config.toml
model = "image inpainting model"
image_size = 32
crop_scale_min = 0.8
blocks_per_level = 2
block = "basic"
dropout = 0.05
upsampling = "pixel_shuffle"
muon_scale = "match_rms_adamw"
nesterov = false
lr_schedule = "poly"
Rows from block 4, named by matrix and row number. Rows with one number belong to one channel. Each number is 128 + 32 x the weight over its row's rms, rounded and kept within 0 to 255. All counts start at 0. Numbers have three digits each. After the name is the row's rms in percent of the matrix's.
# convs0: first 3x3 conv (model.mid.0.convs.0.weight, 256x256x3x3), inputs 50-54, a 3x3 kernel for each
# convs1: second 3x3 conv (model.mid.0.convs.1.weight, 256x256x3x3, transposed), outputs 50-54, a 3x3 kernel for each
convs0.45 103:123157061091083116109095083130089102135102113134102105238203177185252195152167239100136159114150140087085116109113084091100113097067033
convs1.45 089:123135159156108143199124166091091114148140073108123048083093107170174243126173198110130139130139138152144126141127111084140096089126086
convs0.46 120:078121109106111091133122113089106175111143144106135103138133145116135166063055073111114085100120153122148170103103085134156118190148107
convs1.46 148:094109088106116103135107125073109115073094132119099151183177196152097098104106099212123119114110121150160148134153121122149142098107121
convs0.47 096:182160183157172172145130147128142175148156129127148099179144122178116142163176113158179186136122066187095104152161151127116138118155096
convs1.47 094:125127165140078166130153196177140089132116108170123140062137129132167114117099089131097098157088129137072115149168116158134095137154104
convs0.48 107:123110102187150127096143117078106128122132076100107117157136063125120195103120143105097126160162154146165082129138117102109113147087119
convs1.48 135:142122153092114146107098084121117100136155125105132077143148161151216161115124107154173158222147158139156159147138087160136140098079120
convs0.49 113:112142103110116133135110089092113134112104091141082095194148075207095047207163144106080124093097134100155207087123111137157126122117167
convs1.49 112:140114098163116109094114149104129127122125120143132087094095068113127067088117080125101122102100115135099149117139097137133091116123090
convs0.50 101:116167160130149134091110079108074091109089089091100117122135129144116104118126076113093112107098110089104108120142157155163148151155128
convs1.50 105:136160113142121121124140140179214164163160162189158167134150193130119130169107117120103158164049128108018122149126107110120076128189135
convs0.51 099:122153143090117102088163116147173101155146134169151134094074102186179107135175112120123112160130138073083096133123117107122127132153103
convs1.51 098:143158142148155152148139187140138176123131159131112102162162142230139164139109091143126156095065103140130146128200193106176141123146139
convs0.52 093:116150169137135111137133139093117141141147105122159119134089081160183065103101100113158093104104090145170141137125150096100148166142120
convs1.52 085:121111100145083148158100140124114118117115119141114135132195147123107121111128125155125102138086097138152206066107157145162114105171116
convs0.53 120:134158149144133122124104096113112116099125130073094102122111075139165095145157227128155133155137150108159138172114121145136120139140113
convs1.53 127:091042030172140095189185206104149116140148129150168133122181176127111159132160147108088087110092083112121094148157134115127118084098098
convs0.54 101:118179128147170148158129156144131094146156136120138136087137167207072132196138141130133120166114100166126133119118142130156113158142123
convs1.54 074:104069088108116155137136136127130155139176121129154148095126147158149117103200116175134101120105101178148203096194178093159172099117157
convs0.55 114:204137150167134099130120108127165109103155075118108070177159162150214235154255216151114086106138085149153120105133086079137094106104120
convs1.55 127:158179161136108088127160116145124154091092146086121146113099108031076181084096098147166138147136164143140168121116097055093140091146160
convs0.56 099:173139181131092189104103144131144137125122124115132124057135112202144114159098143194214111177157118162117125060084174125154143089142133
convs1.56 090:140111114123100071133174095139111120145125097072108126079138063096126120097153154139155166169144182153159192124108123104133162129143140
convs0.57 107:202209146222156141180124109132115105105125103134113100081026054137122071143125061087108105108139138068110147143127152111146134128137130
convs1.57 118:128131113098090058115098139145177176148169178151166173132148139082134121065059084070090071121104071120155140115139139127160148123145106
convs0.58 102:115157162115083101067103104086104110116112118110092094134164143115171163126176119163161114140116143125096085137116140102116135160132125
convs1.58 114:174074129125089118129131110065091062118058050096018079160121161120156133186127124128150119158123107110108184138079061123131100091126139
convs0.59 092:107091098124096123041121113146127089119121122119103126136122151184111128192160167152088123150108080095188151132125098084139159089132103
convs1.59 068:165118092130109107177153170142152144101155087097090042161150173132110152096149187155145113127144152115134140053114118064158201117174139
convs0.60 094:172164144110130169150093112197062066130091064131099080146161180083158180081150199137112168131089153143115137125161185091123150087101144
convs1.60 081:083105144116061072171124151120151208124123139100076045129209140155149170122148140141170153092139173117186153083147136114207144164149155
convs0.61 111:120109061135088113090102056118140150074100097135118123104100100171167157215206190089122090144114072134113063139100086111100119151127148
convs1.61 127:110082137134121112106103084128135116143139167103132138175156162134152126151177132114118129117071074073049048109121095078102147135126140
convs0.62 093:081074158091125167151084152062093118105124122135153150167152123064106143092073090106114143098149251149136142095103081082134130150141145
convs1.62 077:104165158096111159152117161118102133171125125174174190106104095083095084126121132128095151091103142182182158199161112120150133149166136
convs0.63 105:107177160147113140082122114113087118078091126090105114119085083098154178178126185133108102132055137141176148178181150115116073093096066
convs1.63 114:123104119172121111150107105112114156116155162109156124143118058124118093163182121105163144111124098104143132116147092089136105083140183
convs0.64 099:117176098132154154120120130135081116107094137095122138199156089149148188156172138103136162135184161111162139134139149118141129159182174
convs1.64 115:151095124138141149113143206158181155092126126125128134084075131061132129129145122146122118137145140173130127090074113141118045131147099
convs0.65 106:113117142114092153093109120149144115144152082152126140133124110109140116100123154102143142096153136120143160103170135157129139133111108
convs1.65 120:099090181122108182147114125184144106156116112105093125207172083166169083146159091154155158158088165151053124141148069122145110143129107
convs0.66 091:140132169127151157127115180152150113182126139116141112117104157153093121093105084115125117103128163094170203125124098138177149104131127
convs1.66 078:079187136080135137027087153181127158119119141187113114111114103125099111120123113167138093158111093166093098166155164099110175151114158
convs0.67 104:171173156149185145142119087109152089117100085124146180130140145118163176131102140173149101174179106142142073143136176159134144141100164
convs1.67 112:130161177117101144128092079141116156153117135145128105069092084112143103140150147156164098124113103157153117137162128082142156137162173
convs0.68 088:094201121111110110164122120142135133125130162132198181093122084104128114112097096129107131180114120147144119088095170150132142104124145
convs1.68 074:124108112143141114160118124123113198133157133129140164174117112177187111097126139115136144193123077174145143151163106125171074089136079
convs0.69 113:171083131116119136100158129146181180143171166118127176093107134118129115082113063119166133100180159127161151100090123107136092081148082
convs1.69 097:136124157127120158142118135128103060177133087136194122150160136126118085130118070147194198125154186136131161119133150133109144126123174
convs0.70 095:151179130167143091201138130163160163104136158151109146142129122190135138131113128137111125123160153154187178131155145177128126141168124
convs1.70 097:065105074117161139124142166159171200130191173134196167119095119113120135114134156160146181183096107167111085141136157130135132128142153
convs0.71 092:148144124143164122118103092117168181140139152105094111132066075161078077066095066088137082122164160131115081112087148177114132132094096
convs1.71 090:152108082103026087118048097151157145122126119111088125144131162142108088097094119162100135129090056130187130131116098103129084106133112
convs0.72 110:136075112108098093071118112105122071136153083122146152120107119069139151122153131084064086050095116088092096152118130119091112135117141
convs1.72 123:132074100099072073120071089126082083147119110114065088198137131094102099089110084195154155130108118121082106126131087184200090118147108
convs0.73 103:137157090144175072112107077116141104117135103092109101091096058119098133102105116127101122115119181114111154108122119108113083141112134
convs1.73 098:089061054105086088138147106115092056108093096083071115134116124123063122139147176097068102103117152141136167118140121113088124073080090
convs0.74 098:139128119158131142210146168140131088154133085118118146098168160100119148103079132110204074079156115056088090085155173143159156113118117
convs1.74 104:081166151098085102120098090075090115079077115118110090136223225128166240143186164192142168152131101137152120123101115086162191161184208
convs0.75 091:111178121095096133137107109114136122110145115067115115055137161111178139170187143124125127137091143093130103140124122116153119125116166
convs1.75 081:127122118125070067138057049129151166075111083106130066119140064218192153146156139101124136079112137142145158128147133093126136119139130
convs0.76 101:131104056093144126086105059094158100148128134142078103103096047169148080202189139119123122112158153080107127110080083104151113148118110
convs1.76 102:171120142181148157172151153121146109125091086132054088143143155127117079182181154147188148123098145100070116117142108138138152152142124
convs0.77 102:118154120120104118088087152117138190075122128079083128149141135116109105139144116116098085098115083082131072117162141142137160133128162
convs1.77 104:118085143086128136117124129139125095088085145068099192124115158151140111128136127131104101125095103176116104144121111162124109131130100
convs0.78 097:137065056146117059140155076148141153179146112135101101124173139175165154115156181127134075071070074091078068161134133116130169115146141
convs1.78 095:121164120126116076073087105151141143116129146118106164105075091110055047145084097108100099098118161111101102111126094127118147131160112
convs0.79 100:080146097109123138118093101056079146080129127140147127148158124074098085111110106109060131085105130095145176112112123142167167149132133
convs1.79 080:157141121195185150181208164190194139161164137139189167093048059076113095120128114102132093087085082099124099146168128128165157117132127
convs0.80 090:099126114137174125130141131074112111146100121123101114123216176205169129128102133143176166172164135168166176137108151123128133119107101
convs1.80 075:130079079123061074088120110178121094158092059134117102132135096172118148094158157129132141097111143116182227119160174110218144108139084
convs0.81 090:102140192110150184122141122129135148072121124102108127183174066095028082125068050128141142164149156095110113116118133097095210130131139
convs1.81 076:164152123138073088148148138126109100111119130096122099124142179073182144137146133098121172138135121112153085101154063135183121120157092
convs0.82 095:120106126101161172058123159068082103124096084148120046137101086141107122213156153124109117102120150154102115113168124148142116158125122
convs1.82 087:180105165177157138155180109107138117093160128106183092151186169101130120101109154110078060125102056184161051099139088126173112103171157
convs0.83 107:085103136138189090171194154131139116142120123136096114127113097118098158084073083090126081127151150090165128120144119097123089145148154
convs1.83 110:179129118119140189122148145110129127101141152111114135110127132072122169097134092124044090129052086045074070109131080114152121087107094
convs0.84 114:152202117154142141125127079171142102116114121113116115089132152147233157186133099138150150169147138145139138179168136137148067126127108
convs1.84 147:139121136141130120153121128098076110104074058106064082164129104119086083097105144132117115115084116119128169181180120163134128143092078
convs0.85 089:080173113097133149084060177121141105124153119109143130112120113089132108168190153135106119125122148129160149135145165180181166151153126
convs1.85 069:098145154121082100110080096106130107164090107103098116194172117142148107106144165103136056188167140135164127146155116090111153114112137
convs0.86 105:144114117137141160138167156120109115116138142117114163123089172123107132127151118133080068104086103101126122119138103163145155152165164
convs1.86 138:070134106080160147105157147142125128101124122129121097145077072109097066115134093082086083107034123101079208139131115155121100133144078
convs0.87 107:139085082142096108120110084103137135096116142122115199088086120118051126070103141157154137220148129138158128113142135136120092128146091
convs1.87 112:139118091120062075099040103122124109099141130087132100111092149171126104084096134169119118224189130255221150137122082141125102138145164
convs0.88 086:167187077142168109101159131109065073139117171140176201056087069086098089124127095110133089105127097160112089116142121106144133109119184
convs1.88 067:158130146132101165127102116091107143120162156135163171124109075185182124141172107153104101127085099130079096151159141125173176143209160
convs0.89 114:139165138142201128111126106111094062136116079129136069159130081193154181144145184120104078121101112080060081131155108157145109126121108
convs1.89 119:153117086139096077171148130187144133175170165149180171103176134146122075125092084174169171123167184130159185153145120139119161121141123
convs0.90 105:155138149134127125053124061121107118107131106075114142092087102114128092083083110091087106141140149131111147143146095127134112149145106
convs1.90 107:101084149111073118141058103111129097089124088128142188125161131129133111164154125110125130132113139167133139142152093115117092111130133
convs0.91 100:101156122197160141139139160129116127159134132128141168078132166131139146179167127149123092126122099164143147092159081151127077179150143
convs1.91 106:104115146094125145104043109086127176092135096089178145094089129090069099119131162123109170223139124174128106154120107181104118135109095
convs0.92 097:177073130202147126136136150138123162181125096168113088154140111134056085123163125137109107179149187141128138155114157146124137102153168
convs1.92 099:131105058143106097125095139107120074100078077090063097138118180144141169140150163122189162119119165168120151152118113166142138127109080
convs0.93 099:154129126141147185147154173089098088082114133156161190067150159060140152169118146137186143173205128120166128201186147135123170133155192
convs1.93 103:115160248154151213144140149174116109198166144159164110162194137158176114140167115208158133196159120121146102180142092151170118147133141
convs0.94 097:125120102186155113130098091130127161080087176140084147135133128119138171075086137094097107130191128097173129183180132146142140113057116
convs1.94 103:129122066149179112089152141145154161082105144120128133082106167078097108061132138106149142126126165139128143160174175170143198125123127
convs0.95 101:149135124155115092133110087166131152132136125116120116156133143212121187160146154108106101125092098088111120138151112170144181132146143
convs1.95 096:112159122097122114117145116151133146151143129117148152096088095108099090105125120123143130171124179155182179145188131158173110148122074
convs0.96 088:137120169125155146140124139104106103146149160106148123062064092139089173128139115103095061124081111093076116091135154131133142152141114
convs1.96 075:139155112143131151189170112128091080155140143096137113119146100099161185140217183126141185146113104106073087123090135145145142130121131
convs0.97 101:115098136161169123120114134157154157154159153115111162152086136161074119190118133105091128073147145077126125131128165114140192116142130
convs1.97 102:144152114139131100158145137127149139088106125118136123141200130162116103157180113146101097100105145062093132122168128112175131061158144
convs0.98 102:128126121130164119064086135127180126113127117147140103175172158101126134104105091126141167175135184107116182150111107137149165117127098
convs1.98 099:148153214121129146144119198162182170083129143124165175120156169105137107116107120116128130117121113142120105165159159139186181145174141
convs0.99 100:153129121101123171080125145111092131127123125114126113140054129160160108134146151168124107122092072112111100120160201122123165133112173
convs1.99 106:157156184131113128119128144129132110101155124117106090109107100217191186126113116116117095143112090144126103133174149154186125134143124
convs0.100 114:130134126182098148114146128126102077108112121124125120154110090200137116121108175166164128100105150117148135074162122134164138152105127
convs1.100 152:115170147091151142182178188089085144115150111111083045090118053073144128114091087110090082114094131064128154153109110148122153147181161
convs0.101 100:109157178128133155182133080127137156129086139100153162188140120140108117099079071107095103119144129114079115133155188137153141125148137
convs1.101 098:142107118129071100112117174085059081111123121116146135194151141148142117142167104112120103113117039165102058206189134168198152133143104
convs0.102 098:108136127177160091140151115164191126137138152091104121105159149135147129167119135126147173185168152211186171112170118175160178170156135
convs1.102 087:200157179142147188125097150128134145108116140141152109206255192102088118070103167188160118166140131163121106100116086099164160120186174
convs0.103 111:114148112132133130117136155128142175136141216145155221157147105164152112168139109150138163203128144171135119131128113119136145127165185
convs1.103 129:127150148096171114129168215140150156127139106118127113195172101137173114108129166150104120136048140167115203145116100115112114092128109
convs0.104 116:164133133098141149069159130084114106144151099119124142143143152147234193195174153110146125104142142105130131132113121158149150127117114
convs1.104 145:114121172121098107167080080106158133160173187140145171152156146113122154155144168153144118203151118171110055098125101138149149148172181
convs0.105 083:116091107141134168108127160143185175138121097138135145141171133145139095098063096135167165126165130187153151112119099121136112092136161
convs1.105 069:146151170138144164142146150164137105168123101113084142103095108088104080116119115071138156124167162094092137147178157129193169144185103
convs0.106 085:134134174081103145117118096150164182116123113157162069228158111085036135061095164130087122070073105115130212104137111124108099117108079
convs1.106 067:144165170148139155109088116133131109156146149129169100141185168132189143201213176187156151130137115153120106159149112174182121151189146